Weights of a small image classifier: arch convnext, depths [3, 6, 6].
Rows from block 6 of a small image classifier, named by matrix and row number. Rows with one number belong to one neuron. Each number is 200 + 40 x the weight over its row's rms, rounded and kept within 0 to 999. All counts start at 0. After the name is the row's rms in percent of the matrix's.
After each neuron's rows are labels from the 100 images, of 14848, where the neuron reaches its highest value: "strongest on" is what is common among them. Only what is clearly more common there than usual is listed. The data: rendered made-up planets. In brackets: how many of the 100.
# fc1: MLP up (model.blocks.6.mlp.fc1.weight, 768x192), inputs 96-191
# fc2: MLP down (model.blocks.6.mlp.fc2.weight, 192x768, transposed), outputs 96-191

fc1.622,093,190,166,267,138,192,180,204,232,237,148,214,162,187,161,220,243,182,270,108,235,254,145,165,239,168,206,184,192,204,212,211,222,245,127,207,100,175,169,200,164,205,238,212,168,235,158,195,205,234,177,248,174,230,212,165,203,171,213,223,207,218,198,283,194,203,156,195,173,194,189,263,205,125,190,195,172,188,146,211,119,222,247,192,224,244,283,217,150,154,148,253,263,156,190,136,119
fc2.622,077,110,247,264,211,168,243,197,198,140,218,217,218,143,223,174,190,155,246,165,168,207,129,231,151,161,153,297,249,166,171,176,221,189,122,199,292,194,219,141,213,229,178,232,211,170,116,204,171,226,176,188,187,191,155,147,155,199,181,267,142,204,248,208,123,189,164,210,197,224,123,163,229,254,161,180,168,168,221,146,198,226,222,183,281,209,214,215,156,249,265,232,201,194,249,211,252
strongest on: rings (68)

fc1.275,072,196,198,161,129,127,166,211,212,197,148,163,260,126,221,247,212,231,228,199,245,194,167,238,235,198,147,216,232,272,232,265,173,169,261,129,242,238,200,218,164,224,213,127,206,243,142,185,233,160,280,206,222,180,199,251,204,233,241,267,168,259,201,241,143,239,232,184,187,105,220,174,189,189,202,160,201,244,163,171,253,221,141,238,221,134,180,186,224,291,120,215,255,212,227,174,255
fc2.275,045,231,224,195,200,212,272,235,171,257,215,210,263,223,253,254,199,187,199,280,144,220,127,210,218,175,174,178,193,252,145,227,202,170,229,155,239,171,176,144,219,155,103,208,257,155,236,188,201,151,151,233,241,242,196,167,140,217,144,230,167,199,243,242,161,216,167,166,180,288,236,186,201,184,216,204,168,165,161,261,155,212,212,205,159,159,237,230,206,168,148,183,167,147,189,211,205
strongest on: half lit (50)

fc1.411,122,194,178,214,195,173,231,180,156,219,181,195,220,212,183,205,313,222,202,180,283,234,174,205,270,180,174,237,175,149,96,125,235,238,263,215,221,130,161,228,241,194,159,272,177,259,194,149,219,186,251,203,192,226,157,184,240,218,230,210,168,217,226,168,191,259,162,218,218,171,189,200,249,186,191,233,217,191,245,232,70,193,211,206,198,142,235,234,209,170,176,223,274,239,169,226,201
fc2.411,124,212,178,238,157,191,174,190,151,277,196,207,250,268,203,159,199,194,166,161,216,188,125,207,192,239,208,146,158,216,233,207,222,128,155,180,177,226,179,227,139,172,187,278,225,226,186,230,192,296,254,257,178,208,198,253,165,236,199,81,193,178,176,202,200,265,171,202,228,134,210,209,252,241,227,212,221,261,249,225,240,162,235,220,133,197,125,170,242,193,235,154,180,173,213,169,192
strongest on: banded gas giant (44)

fc1.273,069,179,162,246,172,245,178,224,180,147,224,178,160,253,237,264,248,249,252,188,157,197,256,201,232,220,141,226,201,218,214,173,176,266,222,214,161,194,215,180,154,154,248,156,144,231,169,196,183,266,148,169,182,227,182,193,202,243,243,246,174,229,258,252,195,254,123,223,198,189,220,155,158,157,157,246,171,249,194,179,137,147,217,169,189,136,200,163,221,198,181,177,220,253,240,148,146
fc2.273,044,181,217,227,214,200,168,161,151,233,222,202,277,145,155,200,174,231,253,282,197,207,208,148,191,205,161,251,185,158,276,195,198,142,194,246,232,200,213,273,174,205,167,208,191,140,246,230,130,188,252,157,224,225,188,198,158,304,176,184,254,247,215,188,139,238,201,223,263,185,179,226,254,178,180,150,186,192,257,226,223,190,216,247,231,191,264,219,256,142,192,234,131,177,220,240,134
strongest on: rings (65); moons: three (59)

fc1.767,090,155,139,164,220,196,181,213,266,169,218,135,185,209,234,129,218,220,204,165,206,178,145,160,245,228,163,191,169,297,291,232,209,155,265,167,200,208,231,137,197,225,195,177,215,185,182,239,191,204,267,224,211,194,178,229,246,207,189,119,224,228,269,168,178,215,215,159,213,266,192,156,160,227,211,212,201,169,221,212,169,154,265,257,230,204,190,196,203,169,233,178,265,209,232,222,182
fc2.767,089,235,177,220,222,301,256,194,201,182,211,261,200,178,185,144,219,177,119,143,181,187,260,195,193,193,226,182,236,187,196,245,195,135,294,207,184,217,139,150,123,150,242,218,155,163,185,161,132,192,220,163,258,156,225,254,219,225,247,223,164,102,193,112,222,161,237,188,200,227,240,130,183,186,206,181,220,213,130,215,133,143,223,174,188,203,195,163,195,146,242,192,176,176,188,204,225
strongest on: moons: two (55)

fc1.219,106,183,170,215,212,198,172,149,210,201,154,221,188,285,290,250,230,202,256,183,176,297,179,201,278,172,239,183,184,175,154,119,248,234,249,167,197,162,211,288,214,154,210,143,184,172,253,128,251,195,172,205,132,172,185,184,225,215,221,198,214,201,214,135,154,210,210,226,258,154,321,134,154,239,169,203,198,216,160,189,165,165,258,165,112,242,250,154,187,193,206,201,211,179,225,195,203
fc2.219,094,221,177,209,206,189,165,196,184,198,146,205,161,221,190,198,189,191,244,226,180,178,124,232,169,261,183,167,135,146,288,195,229,171,173,160,254,180,246,222,116,219,197,278,243,171,202,215,191,254,189,186,162,175,176,221,192,229,203,209,217,234,230,241,174,229,183,161,201,116,204,282,214,150,134,206,163,264,258,136,194,211,171,182,156,193,225,216,180,176,194,217,243,200,207,161,182
strongest on: crescent (71)

fc1.532,102,232,202,183,244,172,129,154,208,217,229,209,239,271,224,183,177,194,216,267,250,150,195,187,188,212,200,182,186,139,171,284,223,173,198,228,183,252,182,127,175,219,144,215,204,164,216,195,240,198,78,226,217,234,194,264,117,171,184,218,171,239,173,107,231,194,165,261,230,267,190,268,186,179,196,232,130,203,181,177,202,215,234,123,224,165,269,185,181,186,160,266,217,145,253,221,132
fc2.532,078,154,234,222,205,243,205,171,145,226,127,176,213,136,198,127,174,202,137,212,188,204,199,217,159,329,182,203,183,133,180,165,181,208,143,208,132,209,113,240,111,175,218,151,215,230,193,236,152,227,167,215,212,192,205,197,231,156,176,181,179,235,221,212,253,244,170,255,159,141,227,179,225,239,219,124,186,218,165,217,237,201,134,152,214,232,225,256,158,196,189,117,148,227,178,229,188
strongest on: glowing rim (65); moons: two (52)

fc1.582,077,170,168,226,279,247,189,227,269,195,145,203,182,199,201,173,175,180,195,214,232,156,205,236,222,166,196,165,209,234,162,159,231,295,164,198,175,177,193,218,177,170,242,172,117,205,196,211,180,188,92,236,228,156,243,160,249,171,243,203,188,163,221,255,228,175,164,171,192,185,285,235,235,149,198,210,208,169,127,123,164,203,223,250,200,161,252,218,214,183,142,245,257,169,237,186,180
fc2.582,048,215,200,235,273,230,205,273,164,237,132,141,214,239,183,187,206,280,259,205,245,214,112,175,140,157,244,223,117,232,208,225,182,205,182,231,208,206,151,198,149,196,202,268,265,225,169,191,248,187,175,217,159,181,209,234,220,151,123,228,180,184,183,154,160,260,189,163,258,130,137,179,183,167,172,185,199,182,161,214,168,190,164,180,183,192,199,157,148,223,252,243,247,233,147,163,236
strongest on: rings (62); moons: three (52)

fc1.474,153,187,159,107,226,224,211,213,232,160,204,165,256,201,220,110,123,210,131,122,251,224,187,196,233,215,165,126,173,165,183,155,161,239,188,225,249,200,298,164,211,238,202,210,174,225,176,139,169,169,139,209,223,228,252,227,173,193,215,192,180,181,200,245,145,196,273,230,198,197,202,285,230,232,182,182,256,172,138,218,216,225,193,150,137,170,165,186,242,231,203,176,198,229,208,214,184
fc2.474,214,146,230,229,155,212,232,195,202,213,151,244,128,149,139,169,248,234,186,230,184,137,173,224,256,181,273,253,154,185,238,190,161,241,180,179,326,163,222,206,209,181,195,200,251,203,177,189,187,117,118,140,229,204,225,192,192,227,221,262,226,181,178,193,153,148,168,219,120,203,134,231,154,149,227,175,232,173,216,145,178,239,173,138,196,222,251,173,126,210,158,209,273,218,142,160,176
strongest on: banded gas giant (35)

fc1.585,073,253,180,229,118,170,259,222,164,207,252,190,231,240,126,165,235,172,285,289,264,110,185,231,181,218,174,205,222,201,220,271,181,247,220,161,159,209,185,216,228,220,194,164,211,231,221,195,226,260,199,162,177,201,262,222,124,213,210,197,173,253,266,202,231,195,193,189,217,264,210,155,240,178,198,141,174,200,227,178,154,209,199,177,239,167,241,142,223,191,197,301,214,130,217,276,201
fc2.585,049,200,163,192,220,190,175,226,199,273,253,183,185,168,227,180,253,200,104,261,213,160,150,200,158,172,229,152,171,251,223,244,153,167,196,231,209,204,223,221,207,135,175,160,224,161,151,157,198,232,239,227,232,210,240,182,213,179,180,213,214,172,161,202,227,163,166,239,214,174,232,196,189,232,225,226,199,217,292,151,213,208,245,136,172,209,258,165,180,154,196,177,249,159,186,188,226
strongest on: glowing rim (65); lava world (38)

fc1.566,110,183,115,198,182,88,122,196,236,135,183,204,220,293,223,179,197,177,180,193,181,242,165,218,124,182,252,234,206,195,267,154,207,191,169,257,226,147,213,243,162,113,251,212,220,183,186,181,183,210,205,217,234,178,182,222,158,238,238,242,174,262,146,126,211,217,253,195,251,155,223,179,194,260,216,200,211,259,181,239,146,245,226,255,181,169,197,167,195,218,173,119,204,185,207,206,252
fc2.566,080,176,171,278,238,256,224,217,158,288,189,172,160,160,201,119,192,204,167,205,157,231,195,238,200,237,229,192,225,216,237,157,217,245,169,225,173,237,215,219,223,216,195,253,260,182,183,195,179,256,215,225,218,173,205,192,177,180,142,237,157,154,192,228,223,187,148,155,248,168,141,186,225,215,230,164,214,228,166,139,197,258,203,245,214,203,272,159,135,179,246,214,200,127,184,250,255
strongest on: moons: three (99); glowing rim (68)

fc1.528,088,276,227,183,236,177,239,253,176,232,171,285,230,159,176,174,249,165,238,281,254,188,196,234,129,201,147,200,173,195,106,151,258,189,223,170,214,160,209,243,213,246,152,201,191,265,206,219,171,244,213,158,225,200,204,176,246,175,208,241,164,226,181,141,189,218,273,196,171,178,189,218,261,181,195,216,186,160,228,196,143,203,212,203,201,152,220,227,180,171,222,274,271,176,165,203,109
fc2.528,057,264,147,199,183,209,229,220,229,211,282,208,308,218,180,83,178,281,172,183,245,223,158,161,221,209,165,210,196,221,237,224,249,213,194,226,186,211,143,166,179,182,235,257,138,224,225,186,246,266,194,290,235,202,216,221,196,256,159,187,207,138,236,246,228,228,188,230,177,157,242,114,200,239,200,228,253,196,254,157,236,120,263,258,214,246,148,205,221,206,266,205,156,193,159,214,201
strongest on: crescent (54)

fc1.434,086,187,183,190,209,145,162,167,157,216,168,227,199,143,153,176,199,188,184,198,252,195,229,175,227,238,238,165,180,129,233,280,217,236,176,234,206,169,291,162,180,148,254,179,226,220,174,202,219,248,159,228,216,195,186,209,224,246,235,290,206,231,158,189,177,195,171,247,232,160,234,208,146,194,171,194,210,245,214,196,258,188,235,200,79,201,232,213,170,271,103,165,253,147,181,264,150
fc2.434,072,175,252,143,133,181,269,260,109,186,247,153,229,216,191,178,206,256,120,182,162,211,190,231,163,194,278,158,222,156,234,197,216,221,200,212,121,269,122,241,186,106,204,190,216,233,178,189,181,170,138,129,189,172,230,228,188,263,147,145,180,204,227,164,153,146,179,216,146,207,252,140,208,201,162,188,245,241,186,271,188,222,218,223,261,241,204,194,150,172,179,235,236,187,156,258,196
strongest on: lava world (33)

fc1.724,061,201,179,227,167,150,161,242,188,204,231,245,209,157,150,205,182,243,251,159,148,207,231,190,198,156,200,228,159,200,222,277,214,186,243,176,188,251,204,192,203,159,263,211,160,139,181,158,160,244,237,175,168,260,225,224,231,220,242,217,163,215,248,146,153,166,176,156,210,220,251,182,229,197,206,147,210,214,158,262,201,263,183,200,235,171,244,155,220,274,124,220,189,250,177,207,224
fc2.724,038,195,170,225,162,149,183,181,246,244,209,192,230,117,152,240,172,173,252,205,250,252,145,155,140,158,223,182,207,225,248,172,268,214,253,254,183,226,190,142,190,155,253,174,153,180,189,230,245,271,170,218,168,203,140,189,184,131,155,243,207,161,255,241,182,221,177,235,158,251,165,131,176,183,229,136,269,268,216,239,259,212,198,157,160,257,206,138,159,210,149,259,174,149,153,208,207
strongest on: banded gas giant (37)

fc1.193,086,200,171,191,84,132,99,183,272,206,200,142,198,246,210,235,172,145,209,190,184,188,154,144,201,195,177,161,194,205,163,212,183,205,145,296,248,213,144,180,230,243,183,120,229,220,160,172,134,228,233,283,183,212,227,209,163,164,236,138,234,227,254,121,251,178,169,215,218,174,248,165,139,281,210,256,197,164,163,191,226,212,227,175,181,163,173,192,258,205,245,149,233,147,231,181,236
fc2.193,054,250,146,203,193,226,273,159,175,169,203,251,282,208,190,156,186,192,100,148,192,241,165,208,226,160,197,198,244,211,263,179,250,218,287,175,126,228,194,209,159,179,234,220,187,192,212,159,205,235,161,181,164,159,214,190,289,157,190,184,254,201,271,203,247,164,220,194,175,197,185,130,216,216,199,155,264,260,210,174,221,155,181,230,219,156,178,235,144,219,161,253,165,157,204,144,251
strongest on: moons: zero (92)

fc1.342,086,280,207,242,167,236,213,175,279,172,238,191,239,165,253,182,301,194,150,239,207,208,198,150,146,181,191,218,153,253,206,151,230,237,205,212,203,258,240,270,203,213,214,171,244,232,137,188,216,241,282,246,156,225,178,206,196,216,186,138,217,152,217,209,230,277,200,279,242,220,194,199,156,132,236,189,212,209,228,240,132,209,154,206,239,179,180,180,151,183,150,240,129,169,242,174,249
fc2.342,071,189,196,211,131,125,157,249,156,246,158,193,233,195,186,169,147,141,194,227,196,151,247,195,171,147,153,104,225,222,145,150,213,132,173,266,268,194,194,228,234,151,217,147,277,188,176,209,254,166,180,288,218,173,198,231,145,266,226,223,178,217,281,160,98,163,151,168,184,233,186,282,222,200,190,218,173,244,234,160,161,208,154,205,217,186,171,213,235,191,202,243,186,204,185,191,146
strongest on: glowing rim (78); full (56)

fc1.264,104,203,233,210,172,213,129,212,249,174,93,198,229,231,241,180,230,180,180,253,153,181,184,177,213,209,192,148,191,235,165,246,150,259,153,220,170,145,174,229,211,169,204,231,243,216,143,135,140,184,238,180,185,268,248,198,146,266,162,199,146,161,177,224,148,209,210,231,295,229,154,181,224,249,169,112,182,205,138,246,244,145,203,207,247,295,213,184,209,167,229,195,239,151,220,187,217
fc2.264,110,265,115,173,177,211,140,183,138,212,103,158,241,248,181,183,232,220,212,222,280,280,203,181,206,182,242,158,188,174,208,154,217,204,177,144,150,275,128,215,187,181,191,191,186,230,170,186,178,192,211,173,221,207,174,216,129,209,235,165,158,181,198,177,226,184,202,200,143,133,223,279,225,199,181,161,172,250,198,189,209,152,216,258,157,210,175,186,177,223,185,148,160,204,181,206,193
strongest on: moons: zero (100)

fc1.550,075,221,208,241,221,164,171,166,247,158,244,238,201,287,209,212,342,130,220,192,199,195,183,202,233,208,161,234,254,228,150,161,264,225,170,204,180,193,178,202,238,213,241,278,199,200,215,123,186,158,159,166,136,226,134,234,216,255,176,256,174,252,201,199,176,183,222,264,143,196,94,164,186,156,189,194,189,167,242,230,123,211,187,174,106,231,194,156,200,189,196,157,247,187,211,234,207
fc2.550,059,257,221,136,177,258,161,217,181,185,184,202,308,183,178,229,174,174,187,237,220,231,146,155,218,162,183,204,158,182,280,170,171,97,258,201,155,238,148,167,63,224,261,180,238,261,140,228,196,322,224,201,255,266,171,190,205,188,179,199,219,253,245,164,219,209,208,229,172,184,174,189,205,167,183,246,171,217,210,174,152,133,239,215,183,161,153,236,183,173,220,177,214,210,225,222,233
strongest on: half lit (52)

fc1.254,085,267,152,216,238,203,160,175,192,176,261,143,241,217,253,118,255,161,224,200,208,173,227,175,87,208,144,262,174,216,280,155,194,204,226,253,177,138,196,222,196,222,190,171,139,171,170,143,157,147,185,251,154,185,152,188,175,167,228,173,169,161,203,155,213,242,218,207,173,171,319,269,183,271,223,218,231,191,186,236,231,194,155,161,246,122,195,245,141,213,264,181,159,157,184,196,303
fc2.254,062,127,271,244,138,263,151,170,209,177,331,192,219,152,188,169,240,177,215,208,172,234,212,160,178,232,209,300,188,178,188,251,238,174,197,263,259,239,255,183,166,237,155,166,228,135,161,129,111,186,178,259,205,250,230,140,216,210,222,239,198,164,236,188,237,237,150,171,226,247,179,232,254,161,184,190,222,171,253,197,223,203,158,192,166,207,265,176,211,128,209,264,226,237,226,221,224
strongest on: moons: three (73)

fc1.464,147,275,187,191,175,193,159,187,208,207,197,174,211,283,220,186,224,246,155,192,229,219,185,214,58,204,214,170,205,247,234,199,195,176,126,283,209,199,194,201,167,224,243,155,184,123,212,221,149,174,215,238,210,170,133,212,122,255,209,151,272,98,211,147,244,229,236,199,259,131,216,179,158,306,211,194,237,205,161,178,235,204,241,176,222,133,193,230,161,283,217,166,229,185,258,275,221
fc2.464,197,184,196,179,124,128,107,210,150,198,217,237,217,156,207,184,182,211,221,196,141,215,207,160,210,234,174,201,199,231,226,245,196,200,255,238,194,270,227,196,219,186,201,218,234,177,230,210,130,197,226,218,168,190,217,213,203,210,218,262,251,210,236,238,243,214,202,163,184,225,191,254,208,242,269,209,203,263,295,244,184,184,172,155,172,172,271,200,192,126,179,309,186,235,176,217,191
strongest on: rings (76)

fc1.722,075,203,241,152,130,152,190,126,199,202,169,202,166,220,239,240,204,156,177,259,258,172,205,178,264,241,193,101,245,192,199,185,250,248,127,252,122,191,170,204,235,260,269,151,224,222,199,174,237,230,144,201,120,186,152,250,185,220,165,189,268,241,202,141,159,176,158,212,267,190,168,185,204,220,186,216,160,231,233,212,156,254,193,188,168,252,195,202,206,196,192,158,202,154,223,231,219
fc2.722,048,281,130,224,239,182,213,159,242,188,193,251,220,172,184,261,175,131,185,119,164,199,259,210,243,182,226,214,252,131,245,179,210,151,235,203,134,260,148,249,186,162,175,207,189,243,223,193,210,313,184,147,224,215,164,209,222,154,262,224,199,219,244,157,268,170,220,157,152,230,227,200,169,177,186,165,161,169,171,208,240,186,182,262,164,253,201,254,207,145,212,132,212,229,264,236,169
strongest on: glowing rim (73); moons: three (54)

fc1.135,129,236,190,216,215,213,241,142,121,201,225,221,158,139,125,222,151,227,223,233,259,163,245,197,124,207,195,238,241,148,241,332,216,180,197,145,260,177,181,154,163,157,187,210,184,210,201,183,177,197,175,161,271,209,139,196,233,178,163,184,170,203,224,163,145,198,214,199,165,239,186,261,172,168,161,151,226,231,255,174,247,217,205,194,252,200,239,204,221,156,128,264,112,228,185,244,156
fc2.135,143,249,253,233,221,239,282,244,121,215,117,206,151,195,173,234,231,221,45,178,222,254,150,147,234,247,245,205,208,264,157,174,192,207,255,186,210,199,174,223,196,182,190,175,224,225,187,195,185,215,193,193,230,233,245,199,236,148,166,196,208,153,163,158,246,218,240,232,214,214,236,105,200,196,306,214,268,197,184,225,232,158,176,173,221,196,196,191,204,129,189,160,199,198,155,150,230
strongest on: lava world (47)

fc1.572,081,202,169,202,150,182,138,198,358,149,178,229,175,324,179,271,278,149,167,214,146,193,212,155,241,159,248,153,246,241,198,184,198,196,163,186,232,233,222,264,230,300,206,220,216,264,200,198,192,209,219,202,155,148,180,218,172,177,223,138,225,206,233,124,158,224,203,244,198,172,187,249,246,231,212,183,158,136,182,234,129,185,209,240,165,221,239,216,239,174,241,203,232,227,201,225,192
fc2.572,072,231,117,212,251,233,168,236,169,234,208,166,248,165,187,163,182,220,201,163,195,189,215,199,216,143,246,160,264,199,184,151,239,216,249,176,157,204,157,213,90,182,261,190,234,204,193,220,239,265,128,208,174,175,162,219,200,267,259,178,187,191,274,237,227,160,235,204,187,199,180,140,222,193,177,128,244,207,224,102,158,162,246,203,204,227,183,234,187,136,200,212,148,191,238,268,199
strongest on: glowing rim (71)

fc1.475,129,195,218,177,220,213,120,193,266,147,178,236,201,279,222,195,257,80,145,170,212,178,170,196,194,175,231,214,193,178,173,223,229,212,199,198,261,192,258,174,217,217,210,208,222,217,257,148,217,189,176,183,211,157,188,233,225,152,239,77,195,297,217,170,205,188,253,247,180,201,165,204,164,290,190,171,197,183,137,182,239,235,231,251,191,179,218,176,243,167,228,200,234,247,231,153,233
fc2.475,160,263,209,179,259,222,359,191,165,159,148,198,228,151,138,202,227,170,77,209,215,216,148,209,227,224,218,175,200,192,248,199,180,192,245,193,155,147,164,157,180,176,217,169,211,214,165,170,223,213,179,203,273,184,210,211,230,139,219,201,207,189,201,184,154,192,255,242,193,177,192,100,200,179,244,253,321,198,156,154,219,160,214,199,212,193,167,235,160,200,160,163,205,152,206,175,238
strongest on: moons: zero (58)

fc1.372,140,181,171,171,212,214,253,143,199,235,121,238,196,191,165,212,208,206,178,174,186,148,195,227,167,228,205,181,200,226,212,169,277,192,155,152,273,236,222,142,133,182,282,233,139,228,189,216,250,232,214,179,267,220,184,185,123,239,235,264,217,135,160,185,92,211,203,183,275,147,202,209,196,198,199,194,190,219,144,149,181,196,208,190,192,177,316,194,124,195,163,216,175,217,201,203,149
fc2.372,154,232,187,192,254,241,251,224,184,249,236,157,208,210,251,201,213,227,126,209,176,231,164,213,231,158,215,169,227,237,147,230,240,163,168,162,137,203,219,205,146,223,227,225,256,264,191,200,263,286,226,254,255,188,183,216,240,164,158,159,211,160,281,217,240,244,158,192,251,220,185,119,256,213,226,241,250,256,149,145,235,259,254,228,146,205,176,206,213,108,238,210,241,171,208,189,283
strongest on: crescent (51)

fc1.325,085,152,225,197,285,169,165,216,189,258,189,249,197,268,150,177,196,171,208,187,233,167,244,199,157,240,232,236,215,186,221,243,150,170,160,246,71,164,202,189,213,154,221,166,195,129,183,260,217,202,105,244,224,193,182,223,249,160,191,180,171,163,193,120,162,164,261,175,247,223,209,210,187,246,200,150,216,226,181,130,244,175,200,181,195,214,177,205,246,187,148,211,181,157,153,153,299
fc2.325,067,132,260,171,193,203,208,215,158,142,152,213,213,145,211,111,210,249,171,172,252,240,142,212,184,233,173,225,191,166,268,173,198,216,187,198,241,214,153,250,257,223,186,203,129,235,147,248,210,138,217,202,157,159,206,195,212,194,166,157,218,263,232,250,171,230,246,218,208,94,136,172,241,185,190,180,180,233,97,263,220,130,190,210,251,156,106,204,188,214,202,219,167,223,165,168,205
strongest on: rings (66)

fc1.86,079,244,177,171,220,186,198,144,208,162,142,264,213,191,205,155,195,163,261,230,301,159,182,164,249,260,186,225,201,153,191,147,223,154,152,190,172,195,145,212,174,272,237,188,266,293,192,238,167,242,125,166,169,172,254,242,244,160,210,199,171,195,165,83,136,180,180,204,223,176,169,246,160,179,136,141,187,215,168,258,161,266,280,198,167,185,234,196,209,196,181,242,191,138,207,166,201
fc2.86,050,289,178,162,203,263,180,241,162,254,218,190,301,185,185,180,216,167,252,145,258,227,217,218,190,154,157,207,206,130,236,235,194,191,206,176,172,225,119,171,139,168,205,240,167,170,201,174,242,241,193,186,216,175,135,210,182,161,186,129,182,161,194,180,211,210,211,234,196,224,194,169,179,136,164,184,236,173,206,170,195,224,159,247,204,167,164,270,197,206,206,94,150,168,163,165,251
strongest on: moons: two (55)

fc1.299,097,193,226,222,199,174,196,233,268,193,197,180,183,224,243,151,246,121,198,227,201,227,171,214,152,211,210,153,196,198,144,237,157,279,193,197,290,180,211,137,213,267,221,197,137,177,250,236,224,244,250,184,228,220,158,203,197,160,206,272,157,226,242,270,253,216,219,222,132,192,222,182,217,217,241,180,122,188,177,205,220,121,199,230,170,258,155,170,169,184,251,208,239,167,218,165,176
fc2.299,082,230,220,224,189,245,270,180,154,189,204,204,229,184,176,175,272,194,147,184,158,273,216,204,180,219,198,177,196,242,202,201,229,154,230,196,122,210,111,153,142,141,213,173,161,221,228,174,203,246,212,142,194,174,179,236,184,240,162,157,235,159,227,192,278,238,217,218,189,184,237,129,246,253,220,157,224,173,161,237,240,143,210,260,193,272,170,182,200,194,170,146,141,154,196,205,238
strongest on: crescent (55)

fc1.227,068,296,218,222,186,159,176,135,264,232,245,151,224,244,247,99,210,209,185,278,263,191,237,158,162,202,123,125,143,203,232,170,224,147,138,205,192,177,241,145,210,266,189,170,217,121,215,245,208,231,224,203,216,202,184,253,161,216,172,227,191,162,144,139,156,163,249,224,226,126,253,169,168,213,236,213,163,252,167,243,213,154,281,260,192,182,239,207,133,237,218,224,194,184,177,181,224
fc2.227,056,66,163,168,192,78,140,190,145,245,167,224,233,252,150,194,213,198,194,172,213,228,248,202,164,237,183,238,262,218,238,202,242,213,159,238,218,195,259,175,158,234,119,206,220,205,207,167,126,271,215,259,240,204,166,178,178,173,205,212,210,200,208,239,261,217,193,156,236,198,237,151,202,246,246,234,191,259,203,187,266,266,229,175,162,198,279,149,196,231,215,321,181,248,147,235,132
strongest on: moons: three (100)

fc1.105,065,193,262,199,186,252,203,253,139,208,210,266,258,178,167,206,156,142,229,286,216,213,246,252,239,209,139,271,141,235,135,225,226,245,237,162,202,166,245,251,199,166,235,186,210,214,174,226,194,244,204,174,142,171,201,222,155,241,156,190,135,252,232,172,205,204,212,233,170,131,138,202,150,151,213,126,244,241,172,158,248,262,217,172,189,139,155,257,162,242,147,302,227,210,242,256,138
fc2.105,046,282,164,253,191,225,163,212,229,215,293,201,242,176,227,210,221,220,158,193,226,252,179,199,140,149,176,186,182,178,145,231,250,130,120,174,174,153,153,250,230,205,180,164,251,250,151,171,192,244,209,198,181,249,216,255,197,225,184,164,159,210,277,185,195,224,222,242,184,233,206,193,167,239,144,189,193,185,186,201,244,229,183,259,247,170,237,205,203,167,255,250,182,145,181,224,245
strongest on: banded gas giant (32)

fc1.480,074,183,220,157,210,210,230,200,265,225,241,173,180,245,256,200,236,227,187,217,234,165,153,174,117,195,265,207,164,223,244,150,246,181,172,221,199,167,183,214,162,229,213,148,162,193,235,218,209,231,153,250,143,173,155,285,126,221,197,208,194,118,238,125,198,199,192,239,190,235,275,199,181,306,163,170,225,159,183,136,149,152,266,226,220,134,232,215,196,205,237,153,225,262,177,190,239
fc2.480,055,196,198,245,156,198,88,188,235,194,224,199,231,149,176,204,218,184,217,221,191,232,195,166,244,215,234,229,240,196,196,251,228,170,154,246,155,213,253,225,208,161,193,159,189,170,147,220,175,180,184,214,187,254,210,234,249,214,180,203,222,239,210,240,267,170,202,217,220,271,161,169,274,180,208,205,152,204,228,232,167,164,153,169,216,199,255,264,227,104,182,294,192,152,251,232,182
strongest on: moons: zero (90)

fc1.344,107,278,196,210,134,215,178,199,299,213,220,157,212,193,213,216,167,314,151,198,184,240,205,166,146,184,203,168,207,193,228,184,192,260,220,250,175,170,141,245,177,221,179,130,220,177,186,195,198,269,235,191,174,197,175,215,197,209,165,209,220,207,183,234,218,223,136,239,142,207,233,262,188,153,181,241,212,227,250,208,155,225,190,175,239,205,209,193,184,180,180,198,153,175,212,126,178
fc2.344,091,150,204,199,137,143,211,196,142,205,110,188,188,118,201,199,177,193,112,223,191,150,149,189,154,235,262,215,193,181,187,162,167,172,180,214,256,194,158,192,205,177,168,155,295,231,174,170,190,141,204,199,221,178,157,202,145,201,253,205,228,209,184,176,90,144,204,194,201,221,206,254,226,241,241,157,200,217,189,234,131,203,164,165,253,249,175,217,161,183,196,164,202,178,212,176,178
strongest on: glowing rim (77)

fc1.368,069,198,172,135,159,160,151,248,178,249,254,238,239,278,178,208,212,238,200,202,188,196,206,150,175,172,212,210,215,182,248,186,242,184,189,157,238,208,167,242,212,174,176,167,251,184,242,197,171,190,164,205,258,193,183,161,257,219,268,187,254,186,215,193,240,249,249,199,258,166,160,193,138,317,229,178,165,212,134,252,210,211,234,168,150,194,226,181,176,260,225,235,207,140,251,196,252
fc2.368,054,241,139,190,244,184,235,269,154,249,235,186,202,197,213,178,198,162,160,272,168,132,170,219,166,155,116,159,226,217,203,195,182,201,212,215,199,229,245,267,210,238,170,223,230,140,183,192,212,134,150,181,141,193,187,211,169,247,264,237,188,202,206,251,137,187,187,222,170,204,257,152,165,199,174,274,239,280,262,183,218,154,137,194,216,156,241,214,131,218,154,227,216,267,263,123,204
strongest on: rings (77)